config.toml
model = "masked image model"
mask_ratio = 0.6
loss = "l1"
mlp_ratio = 4
beta2 = 0.95
beta1 = 0.95
epochs = 26.3
warmup_steps = 800
Rows from block 12, named by matrix and row number. Each number is 128 + 32 x the weight over its row's rms, rounded and kept within 0 to 255. All counts start at 0. After the name is the row's rms in percent of the matrix's.
# f: depthwise 7x7 conv (model.blocks.12.mixer.f.weight, 384x1x7x7, trained with AdamW), a 7x7 kernel
f.156 095 [152 139 123 152 146 124 146 117 132 126 132 134 129 140 144 127 113 123 131 114 141 150 131 150 255 124 131 155 124 113 128 134 102 128 148 145 118 125 132 120 139 120 149 133 147 163 127 148 129]
f.157 080 [ 99 129 137 161 123 143 140 150 154 130 111 143 130 161 114 125 109 135 130 146 144 138 148  87  69  27 142 128 114 149 164 255 161 109 135 105 139 118 144 157 163 135 165 132 145 166 152 161 130]
f.158 110 [129 126 125 116 133 116 111 125 123 136 121 122 130 129 131 131 126 123 112 136 128 117 128 153 201 156  95 111 116 130  93 255 177 107 131 129 129 149 112 122 125 120 127 134 127 129 128 121 128]
f.159 112 [159 153 150 180 146 136 181 147 103 103 140  91 118 136 140  93 107 132  90 103 148 184 148 128 209 133 138 195 144  81  82 129  78 107 125 153 107  99 136  96 101 145 157 153 141 187 146 150 175]
f.160 120 [141 158 155 144 155 173 140 167 152 102  86 106 148 161 158 107  83 101  82  97 155 142  83 104 192 113  78 139 155 100  81 117  87  94 160 168 143 102  73  93 145 168 140 168 161 143 151 159 144]
f.161 070 [124 135 132 123 131 133 152 118 132 115 127 131 105  87  98 123 113  94 105  98 106 128 123 154 123   0  94 142 126 139 128 255  94 129 130 132 144 137 125 128 111 123 131 134 124 133 133 130 141]
f.162 084 [145 130 128 112 139 119 130 140  99 140 128 128 133 142 103 155 138 112 154 122 123  94 130  86 254  61 168 123 106 133  77 234 144 134 168 125 118 129 100 133 109 150 103 107 146 107 114 138 151]
f.163 111 [145 118  84  72  92 116 154 112 128 172 177 176 128 112  99 164 107 133 112 165  93  72 172 130 112 129 175  76  85 173 109 126 117 170  90 120 125 166 178 171 123 114 146 109  96  78  87 121 145]
f.164 094 [139 142 132 136 133 141 128 143 135 140 146 142 139 142 140 135 151 134 153 140 143 145 144 161 255 132 130 146 145 131 145 151 145 126 148 154 142 138 129 140 151 131 139 139 142 148 140 142 146]
f.165 103 [136 133 135 119 121 130 139 116 123 127 123 111 126 126 131 123 136  88 115 118 108 135 124 102 105 255 138 121 124 134 132  55 118 138 129 130 140 113 117 136 128 129 124 124 128 135 104 124 122]
f.166 102 [149 117 120 128 114 130 145 134 129 109 131 124 138 116 140 125 132  98 115 128 137 138 138 156 255 125 119 131 144 122  89  89 116 132 117 120 129 134 126 139 127 146 123 136 125 138 120 128 114]
f.167 093 [131 124 130 121 133 118 121 119 138 130 121 135 129 115 133 139 120 196 109 137 129 115 128 216   6 217 126 117 127 132 121 234 137 116 117 121 141 125 102 147 130 126 130 130 120 125 142 137 132]
f.168 132 [132 142 138 150 141 136 129 132 141 164 168 166 143 140 141 165 137  68 130 164 143 147 166  68  21  62 166 151 141 168 128  61 124 167 141 139 142 166 164 169 141 135 132 133 144 150 140 143 134]
f.169 087 [116 141 132 132 131 132 128 136 122 123 102 120 124 123 132 126 135 117 139 126 110 140 128 113 255 154 120 128 136 136 123  99 129 126 140 131 139 141 102 118 147  92 137 134 144 129 118 120 125]
f.170 088 [134 106 121 131 106  95 137 126 120 111 121 125 113 106 132 131 128 101 130 134 112 103 127  82 255 141 116 131 110 117 120 178 128 126 132 127 135 120 135 146 126 122 131 120  95 115 102 122 101]
f.171 102 [171 146 154 133 152 175 176 144 122 141 136 124 143 136 144 127 128 115 146 133 143 153 141 120   0 106 144 141 130 136 126 134 108 134 140 159 132 154 127 131 154 137 153 174 150 140 139 145 158]
f.172 091 [130 140 125 135 129 130 131 126 137 134 127 130 133 121 126 138 135 136 133 132 119 140 137 134   0 131 132 125 133 129 127  90 129 131 141 133 121 139 131 128 138 120 133 128 144 122 131 147 120]
f.173 090 [114 125 130 129 131 124 136 130 118 125 138 120 136 112 123 125 141 137 131 126 132 130 132 115 255 122 137 128 136 132 115 119 132 137 130 129 126 131 130 128 136 136 146 127 126 130 139 124 143]
f.174 064 [183 127 130 151 141 157 125 140 184 184 174 138 183 146 139 159 121 110 135 176 124 148 150 137 126 129 151 156 139 184 142 132 138 161 125 110 197 144 160 177 183 129 180 167 110 174 139  95 186]
f.175 097 [151 155 153 146 148 172 160 183  96  82  88  92 102 156 139  93 126 163 135  83 161 148  88 158 103 157  92 138 149  78 132 158 132  85 151 164 101  90  99  75  99 174 150 183 143 144 155 159 151]
f.176 079 [150 124 118 109 134 113 150 152 129 115 134 148 118 151 121 129 161 190 162 125 107 112 153 153   0 152 160 119 113 138 164 127 170 137 113 109 138 159 185 126 127 120 103 158  96 112 110  93 125]
f.177 103 [135 113 127 128 132 115 115 141 111 125 122 125 118 118 117 122 105 124 127 120 112 127 140 174 255  94 131 120 122 132 111 121 109 124 130 122 131 120 118 123 128 131 133 107 124 125 123 131 114]
f.178 138 [125 138 129 144 132 130 122 130 138 113 132 121 132 136 132 120 149 207 144 110 122 143 140 201 255 213 135 142 124 111 154 206 150 125 128 139 126 126 138 113 133 132 127 139 126 145 120 137 134]
f.179 076 [139 123 138 126 136 110 128 150 140 155 142 120 130 129 161 133 127 211  96 111 134 139 133 111 255  39 139  96 133 137 132 119 126 115 146 127 120 120 155 136 118 154 121 122 108 127 142 152 138]
f.180 120 [119 122 118 117 120 123 118 124 123 121 114 127 123 113 113 119 118 136 109 120 119 112 116 184 255 116 120 118 116 122 116 104 116 123 116 113 115 122 121 123 118 122 113 116 123 117 118 117 119]
f.181 115 [120 124 114 120 124 117 128 119 121 116 121 133 127 122 126 141 126 116 124 118 129 114 121 119 255 109 119 111 125 127 127 117 138 130 131 124 118 124 119 122 118 115 127 124 119 125 123 126 114]
f.182 088 [122 108 135 149 160 136 105 140 146 122 142 115 127  97 124 133 131  95 137 142 141 149 154 134 255  68 115 157 126 163 150  98 152 138 137 150 154 134 131 145 148 121 126 116 120 135 136 134 130]
f.183 119 [113 122 129 123 123 131 117 130 118 125 101 132 118 122 134 124 137 199 139 124 124 118  95 163 255 148  82 117 118 119 114 133 101 112 113 123 101 121  86 113 108 122 113 125 126 118 120 124 121]
f.184 081 [139 144 138 141 148 134 121 143 128 147 135 143 142 137 148 139 153 209 168 115 147 147 149 195 230 184 142 162 137 125 181 228 183 126 131 135 156 131 136 133 157 126 143 122 131 135 140 130 133]
f.185 110 [130 138 139 136 132 130 137 137 129 127 134 127 126 139 136 128 135 128 142 136 132 143 128 153 255 184 126 149 131 128 156 238 135 137 142 143 132 132 129 149 140 132 141 142 146 145 139 129 141]
f.186 116 [123 126 134 131 129 125 130 123 127 131 135 128 132 140 126 127 136 149 143 119 130 129 126 164 255 173 133 134 123 133 148 157 140 128 132 131 130 126 137 133 127 125 131 130 120 137 124 127 128]
f.187 107 [123 139 134 109 106 140 130 126 149 139 122 119 125 118 136 136 133 121 124 131 113 119 134 144   0  43 121 120 140 126 138  57 105 128 127 147 128 126 107 117 117  97 132 130 130 116 128 103 135]
f.188 114 [136 126 133 125 138 129 129 124 136 148 110 145 136 130 139 148  89  77  92 149 130 128 109  77 255  76 108 131 132 149  90  80  93 146 140 130 134 148 112 143 138 126 130 127 138 128 133 128 133]
f.189 070 [167 158 180 175 174 148 180 141 134 111 131 122  97 178 173 121 136 197 116 120 148 160 137 170 142 192 124 182 160 114 138 171 120 118 161 133 115  84 140  74 100 150 178 132 141 164 135 149 153]
f.190 127 [188 165 137 182 172 176 190 154 136 140 173 141 158 151 161 128 141 112 145 157 175 152 155 116 136 124 133 173 146 143 124 139 134 146 170 148 139 157 132 129 180 179 173 149 158 165 166 177 184]
f.191 114 [138 129 131 132 133 131 120 126 120 126 129 124 130 130 146 124 125 108 125 134 137 134 127 132   0 175 127 134 127 126 122 101 125 125 129 129 127 126 126 125 133 136 125 137 128 126 129 124 133]
f.192 092 [108  97 122 134 102 105  96 101 128 128 168 126 130  95  98 131 157 196 161 126 118 138 166 196  34 193 168 139 123 128 162 189 165 131  96  98 121 135 166 127 130 103 107 103  92 138 119  98 103]
f.193 096 [138 132 144 112 138 121 128 139 139 102 108 114 130 144 111 148 119  53 126 153 116 131 155 237  36 210 162 129 113 150 142  40 141 153 128 133 129 112 106 104 137 134 131 114 139 125 126 133 140]
f.194 093 [111 117 148 141 113 133  99  98 157 143 121 118 149 164  73 170  97 141 145 102 187  94 180 132 114 114 107 151  79 198  82 119 162  92 143  68 171 164 137 140 171 150  88  81 129 110 114 130  74]
f.195 119 [121 129 128 131 127 132 133 127 126 139 143 137 131 123 136 132 153 222 168 131 141 141 138 192   0 110 138 138 127 127 139  67 141 131 135 133 131 130 135 131 133 120 133 130 133 140 136 129 128]
f.196 070 [126 126 108  93 107 121 109  93 109 132 129 108 116 130 103 132 122 118  84 130 113 113 115  88   0 106  96 111 122 122 111  89 101 126 102 110 104 124 109 122 131 106  90 130  97 117 137 124  90]
f.197 117 [127 161 172 163 179 168 131 173 174 137 125 140 171 167 180 132  96 108  88 144 164 167 129 101 137 111 130 164 167 131  98 107  94 135 180 163 171 128 127 138 175 171 131 165 181 166 171 161 132]
f.198 086 [120 110 119 126 125 128  91 133 124 118 144 119 117 134 126 130 141 172 154 120 136 113 129  89 147 126 143 111 125 141   0  81 115 121 135 131 102 108  98 126 123 126 121  95 109 125 145 112 118]
f.199 092 [122 117 135 107 108 111 148 141 156 111 123 108 137  87 144 114 125 136 149  95 145 115 139 143   0 190 127 114 126 139 134 153 134 136 150 156 119 135 140 117 145 126 149 135 146 127 118 136 142]
f.200 102 [117 131 118 137 129 124 136 121 122 127  98 113 140 121 130 113 120   0 101 130 111 116 115 106 253 140 111 128 130 119 108  31 132 123 114 123 118 123 123 120 123 112 149 126 121 138 132 130 117]
f.201 087 [128 150 118 124 136 117 121 140 124 128 120 124 107 101 120 141 138 121 129 119 127 137 148 146   0 149 129 146 130 129 153  21 169 132 138 135 134 128 127 143 120 132 128 124 110 127 118 132 120]
f.202 105 [132 133 125 124 126 126 119 130 129 130 127 133 139 131 137 127 135 143 144 141 135 130 131 135   0 150 133 130 136 133 132 167 131 127 139 124 127 135 138 128 126 130 138 131 126 129 121 136 140]
f.203 091 [117 129 125 136 124 137 137 135 116 134 127 134 133 139 135 128 120 142 140 155 140 116 118 136  77 255 140 129 118 124 127 196 121 145 141 128 128 118 123 144 138 140 128 126 129 133 128 144 112]
f.204 098 [152 143 160 161 165 147 149 156 149 155 169 162 151 156 164 157 170 167 169 151 161 167 162 169 126 182 158 159 165 151 173 166 170 155 169 143 167 151 161 153 153 148 155 149 157 165 170 157 152]
f.205 082 [ 88  97 109 111 101 114 113 108 115 109 122 105  91  90  94 112 111  81 119 122 106 107 102  90 250  70 107 116 109 108  98 107  76 103 110  93 112 105 106 122 119  97  89  99  85 120 108 102 100]
f.206 119 [138 131 134 133 135 137 138 131 126 138 134 136 132 129 136 133 128 136 136 130 135 133 140 145 255 153 137 135 127 129 134 147 132 132 133 136 135 129 128 130 129 134 139 133 133 126 121 135 134]
f.207 077 [153 105 103  69  63 138 171 149 139 145  96 143 133 105 141 165 181 184 136 154 111 111 147 174 190 155 175 113 110 169 148 181 155 162 132 116 117 114 128 122 137 151 168 124  88  78 104  95 174]
f.208 105 [126 132 126 124 125 127 128 120 132 120 117 128 121 132 130 132 125 134 127 122 119 125 126 117 255 105 128 122 125 124 115 128 133 131 129 129 124 119 119 121 129 115 129 132 121 120 117 118 125]
f.209 114 [115 119 122 119 136 126 130 133 120 132 131 117 121 136 122 129 130 139 160 138 134 121 118  92 159 255 131 128 118 119 124 114 151 131 122 130 129 129 125 116 117 128 111 120 119 129 118 129 119]
f.210 097 [126 135 119 124 124 132 128 130 130 122 120 139 126 121 134 121 143 155 130 133 137 123 123 139 255  96 139 123 130 128 130 141 134 129 126 119 130 130 123 128 133 138 132 127 131 127 128 127 118]
f.211 112 [132 134 133 137 129 128 128 126 126 128 128 129 133 128 126 131 127 136 121 137 136 130 128 139   0 130 126 131 128 134 125 141 133 126 132 126 131 126 133 127 123 127 130 126 126 129 127 126 132]
f.212 087 [139 109 120 109 114 121 105 128 113 121 111 116 118 134 116 121 112 108  98 102 121 130 133 120 187   0 106 113  92 126 113 123  97 123 104 149 128 124 125 120 131 115 121 127 119 134 122 118 126]
f.213 093 [135 121 118 111 135 144 140 141 137 117  99 111 131 120 138 123 129 127 124 138 133 133 107 153   0 193 128 143 143 141 145 154 151 131 136 137 130 133 130 135 132 152 132 142 134 125 139 101 139]
f.214 059 [ 79 114  90  75 112  53  97 102 104 105 109 125 103  97  91 136 121 132 121 111  89 104  89 127 214 129 119  97 100  99 119 139 111 118  90 102 101 134 108 107 105  78  81  96  92  84  82 119  93]
f.215 074 [ 66  76 139 121 116  85  67  85  87 114  98 114 100  66 115 136 152 148 154 120 127 121 106 126 106 129 115 110 143 137 146 137 159 121 119  79 102 122 112 130  95  89  46  91 115 105 139  71  58]
f.216 121 [144 155 143 146 144 139 159 150 132 130 138 131 140 147 141 137 138 140 138 133 144 149 140 150   0 136 145 144 155 142 144 133 141 145 151 147 140 143 140 137 145 146 151 150 150 143 145 146 164]
f.217 069 [102 116 117 105 100 126  99 117 119  97 140 133 107 107 124 120 120 147 118 139  98  84 139  99   0 173 113 102 111 135  88 165 164 139  81 134 124 140 147 104  95 114 105  94 102  84 105 106 112]
f.218 092 [125 135 116  99  91 140 121 133  99  99 110  99  96 130  94  98 174 195 175  97 117  94 114 199 152 194 113  93 113  96 176 196 176 103  94 126  96 100 114  99  96 130 120 131  90  96 114 129 125]
f.219 120 [151 135 141 144 142 134 134 131 127 142 143 132 130 139 141 130 155 171 144 146 144 145 138 187 255 183 138 149 138 142 139 178 149 131 132 131 128 137 135 141 127 134 140 130 136 146 136 138 133]
f.220 100 [146 132 136 129 136 138 140 141 125 136 134 137 131 127 145 134 132 120 152 143 147 134 138 122   0 105 134 139 138 139 139 117 127 139 141 142 127 137 133 135 126 141 143 128 145 138 136 138 133]
f.221 113 [102 137 159 128 148 159 127 159 126 163 146 141 138 112 135 151 226 215 145 131 135 121 137 217  87  73 135 130 142 115 130  54  64 101 106 127 124 143 126 100 126 130 127 119 114 138 114 113 120]
f.222 074 [170 160 159 184 165 156 141 125 157 139 168 151 155 171 168 168 161 149 146 148 157 176 174 141 142 147 174 175 166 150 169 141 163 155 161 158 153 146 165 146 158 142 161 128 171 185 159 156 137]
f.223 116 [119 118 123 122 128 115 111 118 129 136 130 132 125 121 124 132 116  59 115 135 126 119 136  73   0  45 133 118 134 135 117  41 114 136 123 119 124 135 135 132 126 124 116 121 115 118 122 128 120]
f.224 111 [125 119 129 137 133 126 128 115 121 115 125 127 127 130 124 116 135 108 123 124 129 130 125 102 255 119 127 127 128 130 128 125 123 127 124 128 121 134 126 126 130 124 118 132 121 126 121 132 138]
f.225 118 [228 172 120 125 121 123 192 152 195 119 142 131 152 201 116 124 125 123 125 125 120 167  94 135 124 126 128 135 138 111 138 129 131 126 127 125 154 125 104 115 132 162 208 203 114 140 145 134 192]
f.226 061 [134 124 137 129 112 158 166  85 113 115 134 130 151  90 117  86  85 154 140 118 145 154 142 207 212 194 149 142 108  98 117 144 153 130 125 128 129 125 133 122 159 168 172 113 113 204 166 139 193]
f.227 151 [148 137 146 157 153 135 153 135 126 125 144 136 123 133 145 124 135 126 144 129 142 154 147 121   0  67 156 153 152 133 133  78 128 131 152 133 119 129 155 132 122 134 154 135 143 157 149 141 157]
f.228 117 [122 128 125 115 119 132 116 130 127 127 119 122 117 127 129 129 133  90 120 124 127 130 127 129 255  73 127 132 124 126 111 115 143 135 132 124 133 114 133 123 132 130 133 124 120 124 118 118 133]
f.229 110 [123 132 137 130 129 133 129 127 126 134 131 133 127 126 124 130 125 146 128 127 133 126 127 132   0 151 128 132 127 126 127 146 123 133 132 126 128 135 127 131 127 128 124 129 128 121 131 128 119]
f.230 075 [169 135 153 162 126 145 167 150 144 133 156 145 143 128 143 151 134 177 143 144 155 154 159 159 255 183 141 167 157 128 141 198 141 143 138 135 139 152 138 134 164 142 154 130 149 172 166 126 168]
f.231 092 [117 143 124  99 132 126 106 129 141 122 132 146 117 134 106 115 134 138 121 131  85 123 130 129 255 120 111 145 118 133 127 107 139 119 127 129 122 123 112 115 128 114  97 118 119 123 140 136 136]
f.232 095 [122 126 126 121 130 130 129 136 124 116 111 135 119 135 132 129 123   0 119 127 148 125 120  98 255  49 104 131 137 130 114  91 122 125 124 121 125 126 126 134 111 139 125 126 128 118 131 132 124]
f.233 109 [111 122 147 142 126 121 122 143 130 145 125 139 137 118 128 121 122 192 117 118 122 125 130 165 255 194 110 148 125 133 127  95 110 123 115 127 121 125 129 127 127 135 148 125 126 135 130 132 141]
f.234 094 [123 136 119 128 140 136 127 152 120 104 122 106 128 132 132 115 173 200 175 113 113 136 123 200   0 193 134 129 130 102 171 201 168 109 126 128 119 112 121 107 121 150 130 146 128 127 124 130 142]
f.235 113 [132 123 112 119 116 123 126 120 132 129 125 123 132 129 118 119 117 107 118 118 121 124 128 120 255 109 122 118 122 125 116 116 113 121 119 124 125 124 122 122 119 115 126 123 122 119 119 125 121]
f.236 079 [121 105  81  74  78 121 129 113 136 135 188 141 112 124  80 129 124 116 116 139  88  51 176 129  89 126 175  63  80 160 114 127 130 132  78  99 127 129 170 140 104 102 144 105 101  71  88 103 133]
f.237 075 [152 159 111 136 166 131 157 109 126 132 115  81  89 132 101 136 121 214 137  86 123 132 153 120 116  85 112 134  89 192  69 171 102 111 173 112 146 144 180 118 105 123  82  52 117 115 107  87 124]
f.238 083 [131 140 148  98  67  83 127  81 102 125 105 101 101 140  65 100 163 172 165 115 138  92 119 172 160 168 125  96 139 122 165 167 170  95  59 147  96 100 118 121 106  86 125  96  64  96 137 139 133]
f.239 121 [136 136 133 134 140 131 139 130 126 130 132 139 131 136 135 136 138 141 135 129 127 126 133 195   0 224 139 134 124 132 140  13 124 135 132 134 124 128 133 130 137 135 138 131 138 138 135 132 138]
f.240 113 [144 122 123 138 124 144 137 130 140 136 135 130 125 136 136 130 140 153 133 136 134 131 128 137 112   0 153 134 128 118 138  85  45 135 137 128 136 132 142 148 128 130 136 127 123 134 120 144 114]
f.241 122 [132 129 130 132 130 127 123 125 129 132 136 130 126 126 140 139 139 125 118 127 137 130 132 146 255 135 128 141 133 127 132 140 133 134 127 127 128 133 146 131 127 129 126 130 144 135 134 128 133]
f.242 133 [122 125 114 111 118 120 113 126 122 130 116 129 125 119 120 125 103  76 117 127 120 115 114  75   0  99 117 114 112 120 113  85 106 131 115 129 119 117 111 125 128 115 114 114 124 115 114 127 117]
f.243 100 [102 123 120 105 118 128  89 145 135 126 105 135 135 107 118 139 102  76  95 118 127 106 112  73   1  50 111 101 107 126 116  43  99 133 107 116 115 127 110 112 141 123  94 116 112 100 121 110  95]
f.244 112 [122 135 136 121 123 129 118 129 106 124 108 123 130 119 125 124 110 105 134 138 115 118 115 111 255 193 121 131 116 122 126 137 122 119 120 131 115 129 123 121 123 138 134 122 122 123 122 114 104]
f.245 126 [125 122 163 198 171 123 123 123 134  92  58  88 134 128 149 103 128 137 127 106 151 192  76 136 121 132  89 180 186  72 136 136 131  78 177 132 123  93  93  94 123 135 131 128 159 183 167 137 123]
f.246 104 [153 138 156 160 147 151 154 157 147 157 157 147 151 161 157 151 163 178 148 148 157 158 158 178 223 173 158 157 151 150 153 187 151 159 155 149 157 155 156 156 142 160 147 150 168 153 151 161 152]
f.247 101 [119 131 135 131 123 126 128 122 134 139 144 146 143 124 145 141 155 184 134 127 145 140 148 104   0 130 150 138 145 135 137 132 171 143 127 122 140 157 146 135 128 131 127 133 114 144 128 132 131]
f.248 119 [113 118 107 102 113 119 112 118 132 121 109 116 132 117 113 116 146 140 139 130 102 101 104 127 255 139 104  92 105 116 145 121 140 120 105 113 126 117 106 123 133 112 108 119 105  89 100 121 115]
f.249 095 [122 137 166 146 136 133 149 114 119 123 126 157 109 120 154 100  92 130 128 136 124 150 114  80   0  63 141 146 145 115 132 105  81 123 121 113 113 108 149 119  88  99 152 144 127 149 141 182 127]
f.250 114 [137 125 140 131 139 125 130 136 127 132 123 139 130 130 143 140 142 177 148 133 140 121 131 191 255 204 120 124 140 135 147 193 147 143 143 133 139 135 127 142 132 134 139 134 135 133 144 134 134]
f.251 119 [130 121 127 140 126 126 135 125 130 128 137 131 123 122 126 121 136 174 154 130 126 131 120  90 148 239 133 129 133 130  92   0 118 127 126 134 131 131 115 123 124 132 132 131 131 126 128 121 125]
f.252 089 [113 115  89  87  87 107 126 108 136 160 184 174 131 124  90 173 141 131 136 165  77  92 176 140  80 134 182  97  83 163 134 136 133 175  89 107 142 174 180 166 137 107 127 105  91  87  91 103 123]
f.253 064 [117 141 178 161 152 163 182 102  94 130 154 159 130 146 152 115 157 153 148 158 153 155 123 119 167 215 159 153 132 142 131 254 158 137 157 138 158 123 134 101 132 133 153 127 133 169 130 124 138]
f.254 083 [128 106 109 110 149 104 155 144  94 122 151 119 129 114 124 166 109  39 118 115 125 110 144 137   0 141 119 122 135 139 119 151 151 118 101 116 132 139 132 120 137 129 103 134 120 115 157 119 124]
f.255 072 [140 136 157 153 123  96 112 174 164 167 130 120 123  97 143 139 113 128 127 131  85 129 134  18  94 220 138 120 154 174 131  89 143 113 111 171 192 111 140 133 104 105 139 163 174 145 131 138 108]
f.256 075 [149 152 180 188 177 162 176 172 162 129 116 129 133 151 166 135 108 119 102 139 154 184 127 101 156 111 120 156 165 145 110 111 116 126 193 166 160 134 109 131 130 180 160 167 164 169 187 164 167]
f.257 091 [ 93  97  96  93  89  91  92  99  91 108 101  98  85  96  92  96 103  97 106  99  94  93  99  93 150 104  95  92  94 103 102  97  95  99  92  98  90 104  93 104  99  93  98  87  95  98  91  95  98]
f.258 097 [134 126 141 132 130 127 130 134 130 134 134 134 137 134 137 131 136 152 136 129 127 142 149 165 255 163 139 138 126 134 136 150 140 131 134 140 141 132 145 136 138 132 128 134 133 132 134 123 131]
f.259 116 [157 161 142 166 138 133 164 151 134 141 134 140 130 145 156 148 137 130 143 127 158 162 133 145   0  78 132 158 151 152 136 131 141 133 142 168 134 135 130 132 128 151 159 133 158 170 157 147 161]
f.260 094 [116 121 112 109 155 128  96 133 135 134 104 126 121 135 118 134 147  68 136 131 137 109 105  93   0  24 135  89 116 116 103  53 136 134 126 130 126 119 128 122 123 131 124 120 116  96 128 124 119]
f.261 093 [161 148 145 159 153 147 172 157 133 128 148 150 126 138 154 140 158 148 161 142 165 168 147 158 242 139 157 157 150 149 148 194 173 163 142 148 135 145 160 151 149 155 159 156 174 152 150 160 167]
f.262 082 [108  92  99  78 111 117  96 101 132 112 104  99 105 108  90 111 108  52 102 113  83  91 115  78 100  41 102  81  90 113 104  61 113 105 112 122 115 100  92  99 134 110 114 134 110  90 109 119  99]
f.263 073 [178 128 142 145 148 115  98 123 157 139 133 131 135 128 112 131 164  84 121 164 144 122 113 181 164 255 130 137 134 137 111  25 117 134 134 141 124 134 143 138 128 129 104 109 103 119 120  97 134]
f.264 091 [105 112 113 124 112 117 105 119 132 154 139 152 131 112 112 147 168  50 158 157 114 122 144  37  53  44 138 122 112 150 165  44 160 148 113 105 136 148 138 157 127 120 115 110 111 123 115 105 103]
f.265 094 [140 170 169 157 159 148 146 149 157 148 159 153 165 172 163 147 158 169 177 147 165 175 156 155  83 148 153 172 167 158 161 159 144 169 162 171 155 148 149 163 155 172 156 151 166 160 158 151 153]
f.266 089 [132 142 150 134 127 145 144 102 136 129 136 139 111 134 143 132 103  84 116 119 132 150 136 116   0 108 130 131 113 144 132 104 136 145 148 137 139 144 129 100 116 144 159 144 129 129 131 135 158]
f.267 091 [129 130 116 126 154 145 146 136 119 156 132 152 140 116 144 140 144 119 172 140 135 122 143 119   0  96 134 132 146 151 162 127 127 150 133 124 133 145 139 158 143 144 163 154 140 132 156 130 113]
f.268 079 [ 90  98  91  93 105  81  92  99  84  92 103  98  95  94  94 106 121 104 111 108  93  93 100  98 106 116  95  98  95  96 125 105 109 106  81  87  83 105  93  93  94  99  87  93 106  88  95  87  90]
f.269 083 [123 116 127 124 104 147 130 138 134 129 134 111 118 127  85 132 111 125 104 138 111 140 100 114 255 136 121 131 129 131 140  81 110 127 106 133 105 128 140 140 127  85 132 145 124 142 136 130 136]
f.270 105 [128 129 149 133 148 137 136 121 132 139 127 126 120 128 125 123 123 141 130 137 129 133 109  92   0 120 131 123 130 129 119 109 142 137 131 125 132 128 141 141 132 142 149 142 141 144 132 119 138]
f.271 107 [137 129 128 134 124 127 127 117 132 130 138 129 130 137 127 126 123 118 121 125 129 130 128 135 255 122 122 120 124 131 143 125 123 118 134 133 135 135 131 131 124 119 132 125 127 126 124 127 125]
f.272 116 [125 129 131 126 131 134 117 139 129 130 122 129 141 135 118 127 125  73 116 134 122 118 126 191  42  38 124 120 125 122 158 255 127 126 118 123 121 128 143 131 133 122 129 118 129 129 127 131 125]
f.273 050 [115 107 145 108 130 105 115  84 113  70  82  98 112 134 114  98 115 104  85  42 126 103  91  91 156 102 106  92 133  52 111  96 121  99 119 121 104  91 105  47 112 107 109 112 129  77 143 111 116]
f.274 126 [138 130 133 135 135 127 130 129 125 128 133 127 131 132 136 132 128 115 135 129 133 132 135 124   0 116 133 136 128 124 137 129 142 130 129 132 131 133 133 135 128 132 135 124 136 138 138 131 134]
f.275 116 [127 111 144 148 142 127 124 125 144  98  65 103 146 122 119 124 157 219 185  86 144 113 149  79 173 170 103 149 118 165  76  35  94 115 141 135 100 156 180 163 125 121 136 124 124 112 115 138 131]
f.276 110 [125 131 129 133 124 122 128 130 121 128 124 127 124 125 125 129 142  95 115 130 125 132 123 102 255 103 120 118 119 124 120 107 120 123 126 130 133 124 127 116 122 123 130 131 128 120 127 123 129]
f.277 126 [153 131 147 153 152 120 142 130 129 131 148 132 133 130 146 140 134  58 130 131 145 149 139 104   0  99 140 153 150 126 130 150 142 137 138 134 117 130 139 127 130 128 147 132 143 156 143 136 139]
f.278 091 [112 121 112  96 107 120 125 116 123 112 129 127 118 106 113 127 158 168 152 126 129 102 122 186 250 234 125 110 115 122 161 198 173 136 102 122 118 131 139 135 121 120 113 107 112  93 113 106  93]
f.279 100 [118 135 127 121 131 140 112 126 141 142 118 131 126 145 117 146 153 188 162 127 110 129 118 234 228 220 111 120 110 120 172 218 145 146 131 115 125 131 135 140 127 123 114 121 113 113 125 126 114]
f.280 087 [136 130 126 130 132 131 127 130 117 131 126 125 126 131 128 122 122 136 130 128 126 126 125 126   0 135 123 126 129 127 140 147 123 128 125 122 129 133 124 133 123 137 129 132 124 132 125 120 123]
f.281 108 [128 113 128 118 127 115 126 129 130 129 119 123 125 120 118 124 135  99 113 123 126 112 127  97   8   0 126 112 112 126 126  90  86 133 125 126 127 127 124 132 122 120 117 123 116 122 125 125 131]
f.282 091 [117 101 109 117 110 116 138 104 108 130 122 121 101 123 109 116 125  98 110 118 111 110 122  94   0  56 121  98 107 123 117  62 122 116 110 117 108 129 121 126 113 116 118 149 115 109 111  93 111]
f.283 077 [133 100 146 115 141 129 129 129  84 165 115 108  93 100 124 104 208 115 213 160 150 118 106 118 103 106 120 115 153 161 217 118 216 102 132 103  95 101 111 166  96 125 132 131 134 115 153 104 140]
f.284 099 [189 175 132 105 133 184 172 171 184 136 140 140 165 197 125 153 120 129 127 134 128 137 125 116  79 123 134 126 132 130 133 123 102 147 138 167 179 140 126 153 155 166 189 194 127 125 136 190 188]
f.285 097 [135 138 126 126 134 130 141 133 124 124 134 135 122 124 130 130 122 128 119 130 129 123 140 119 255 121 127 119 134 126 127 154 132 126 133 132 129 134 133 132 135 136 126 135 137 120 133 125 113]
f.286 098 [110 105 102 105 112 112 121 112 111 111 111 103 109 128 113 107 114 102 113 106 118 105 115 107   0  97 111 110 103 105  88  98  94 102 113 115 110 106 116 111 100 113 120 120 113 120 118 105 110]
f.287 089 [109 112 112  95  94  84 124  93 104 119 111 109 113 107  86 111 106  86 104 118 101  97 112  90 255  98 104 102 107 115  95 102 104 110  96 110  93 113 103 129 104  89 105  98 101  93 106 101  96]
f.288 090 [129 125 125 119 153 118 120 102  99 109 130 135 138 139 122 122 123 127 149 138 123 114 130 123 255 140 129 109 126 138 155 166 140 125 107 128 120 126 131 128 135 121 101 119 136 106 111 114 124]
f.289 101 [125 133 146 126 137 123 131 132 134 132 132 129 131 126 131 122 113 132 132 139 127 120 108  31 255 158 131 112 116 127 116  90 118 129 115 113 122 132 128 136 125 119 130 129 118 139 121 138 135]